A small spectrogram enhancement model, trained from scratch.
Model: 3.71M parameters, arch unet, activation silu, widths [48, 48, 96, 192].
Training: adamw at rate 0.0026, batches of 128.
Data: trained on strings of digits, spoken by a formant synthesiser in many voices, 39062 training examples, 30.5 epochs.
Rows from block 14 of a small spectrogram enhancement model, named by matrix and row number. Rows with one number belong to one channel. Each number is 128 + 24 x the weight over its row's rms, rounded and kept within 0 to 255. All counts start at 0. Numbers have three digits each.
After each channel's rows are labels from the 100 clips, of 14976, where the channel reaches its highest value: "lies over" is the class under the peak. Only what is clearly more common there than usual is listed. The data: strings of digits, spoken by a formant synthesiser in many voices.
# convs0: first 3x3 conv (model.decb.0.1.convs.0.weight, 96x96x3x3, each kernel summed), inputs 0-95
# convs1: second 3x3 conv (model.decb.0.1.convs.1.weight, 96x96x3x3, transposed, each kernel summed), outputs 0-95

convs0.29:135114081113111161108143162134164144134107117129130125124136131132107117129155155188131090152134117101155144158137132135187142098219131115159102111084071171101093123113103109124114117118119134131118126107106165126151123086144145120099110138158133122165117151112130140128140127125151122136
convs1.29:113132175128087081099138107133118106107133126157121125172121133122180132116134184120142120131143110120147167095112081114130111138131107104113140107095129118138102154130098155157139144114130124143122074160142135119074129136148087105133084092117091177161130171161122134136113124134146162134
lies over: /aɪ/; /ɔ/

convs0.77:124098132113136107098143121118133132119105141135150125173174115162098155112102114161145132165155146119097160093102157136175152072100145122116095158157112147104095152105099137097156098136143076113099144119126128118141142091132149119179166171135135140124144163113147138115147114115113105139
convs1.77:127125169145122081134098093154125113100139109177111115158103145112173122128144191124120133134125112110138130095125096108121121121113111116128157113104146102170111158115132153156138087129141144136108096149140093151086122151136091092147101078089089152162127145161109117138125141134148171145
lies over: /aɪ/

convs0.84:100122134147093171132118137110088146145158137112083099134139068090161145118118096118089138115117127112146101112105096116106073122136115094150139125134138160132144107161158146156118142117085134113116138106114095174121162155097123162101110089150155130113146115126094101105107116091127130097
convs1.84:125156117147144139109019134143121144145126119156110117135123138106185114137123134157138161135162141150113127126135118119140179112146161125086093116133107148138124131078119151082120172105147089136114129177110184128142110137116138121143144107130131129133121124158124166106134115150148108117
lies over: /t/

convs0.92:109126130138120167142111112092145165115124142127069095124135152147142111095127152111113163133132123151118150135133171119068095116116109117166145135141138155131131116198136127186113131139113139124109173132087151077105120147143125116134086102111132164106150154151106091144109126127125168146
convs1.92:159143100133156139123068140102129135147163144148121103118134102115146173135117129133141126153120125134107118163153081169151159130183136131112126120158109142106104113094087122097132208131114107119145162148135098090149147116104137132125114121139137112106109139123167139091087160125150087126
lies over: /s/

convs0.54:137159096121155122110151092171097102177156111126077075128113113109155131160139141103131147104118126109151101136151169119070118096088131134139150099174119129148132100110144107137111121124135135161133148163122108146105133162130139106135108090107127109135090120124133107113091160139177141158
convs1.54:127116095132178141152061164069125148157162123114143157127084172133110109115115125178132122152137133122129113157152123155145144136133096135128134105137097138137126082114153101120107157153138114129163140135154087149160132117101115122139128173170147105100108125118126151147128152188121112133
lies over: silence

convs0.17:118148148131114102143162106100088117128139131116140136112108134120116149088107110095129155140116123115104123091124162141184143138112115167105147174155080081155154160139160140105159099173106114089097129062152149116123135111086105139126115153119124139124139158127160133129132129145085125096
convs1.17:156129064141148143125098171090127133132102158139137122109114082123129135153120125080126114083136120124126123125144107132142120139170153105129111089127105133102134129159168143134140129093060163150141137127154155108128128096086147139088151126156146090103148106126098098140124188124144115111
lies over: /s/

convs0.1:109093135143133089113126121123139107086173135148167138091135179121141140145120126124125149140144143090145142159130113125119158108123136104132151130136166062132157124067124143089131145115162089146133108150105130170119152135134144087115162113126118102159153093168136154106088139110086119113
convs1.1:121154137125096157141191147125145142150086130076146153114073121132109131126127102106103183109114159157121135126132154104121120098106105141140140163110132127119155133145150083087115050106122146122144109108065135131136144143148114151111135142137149143109115134107088088140125132123104136130
lies over: /i/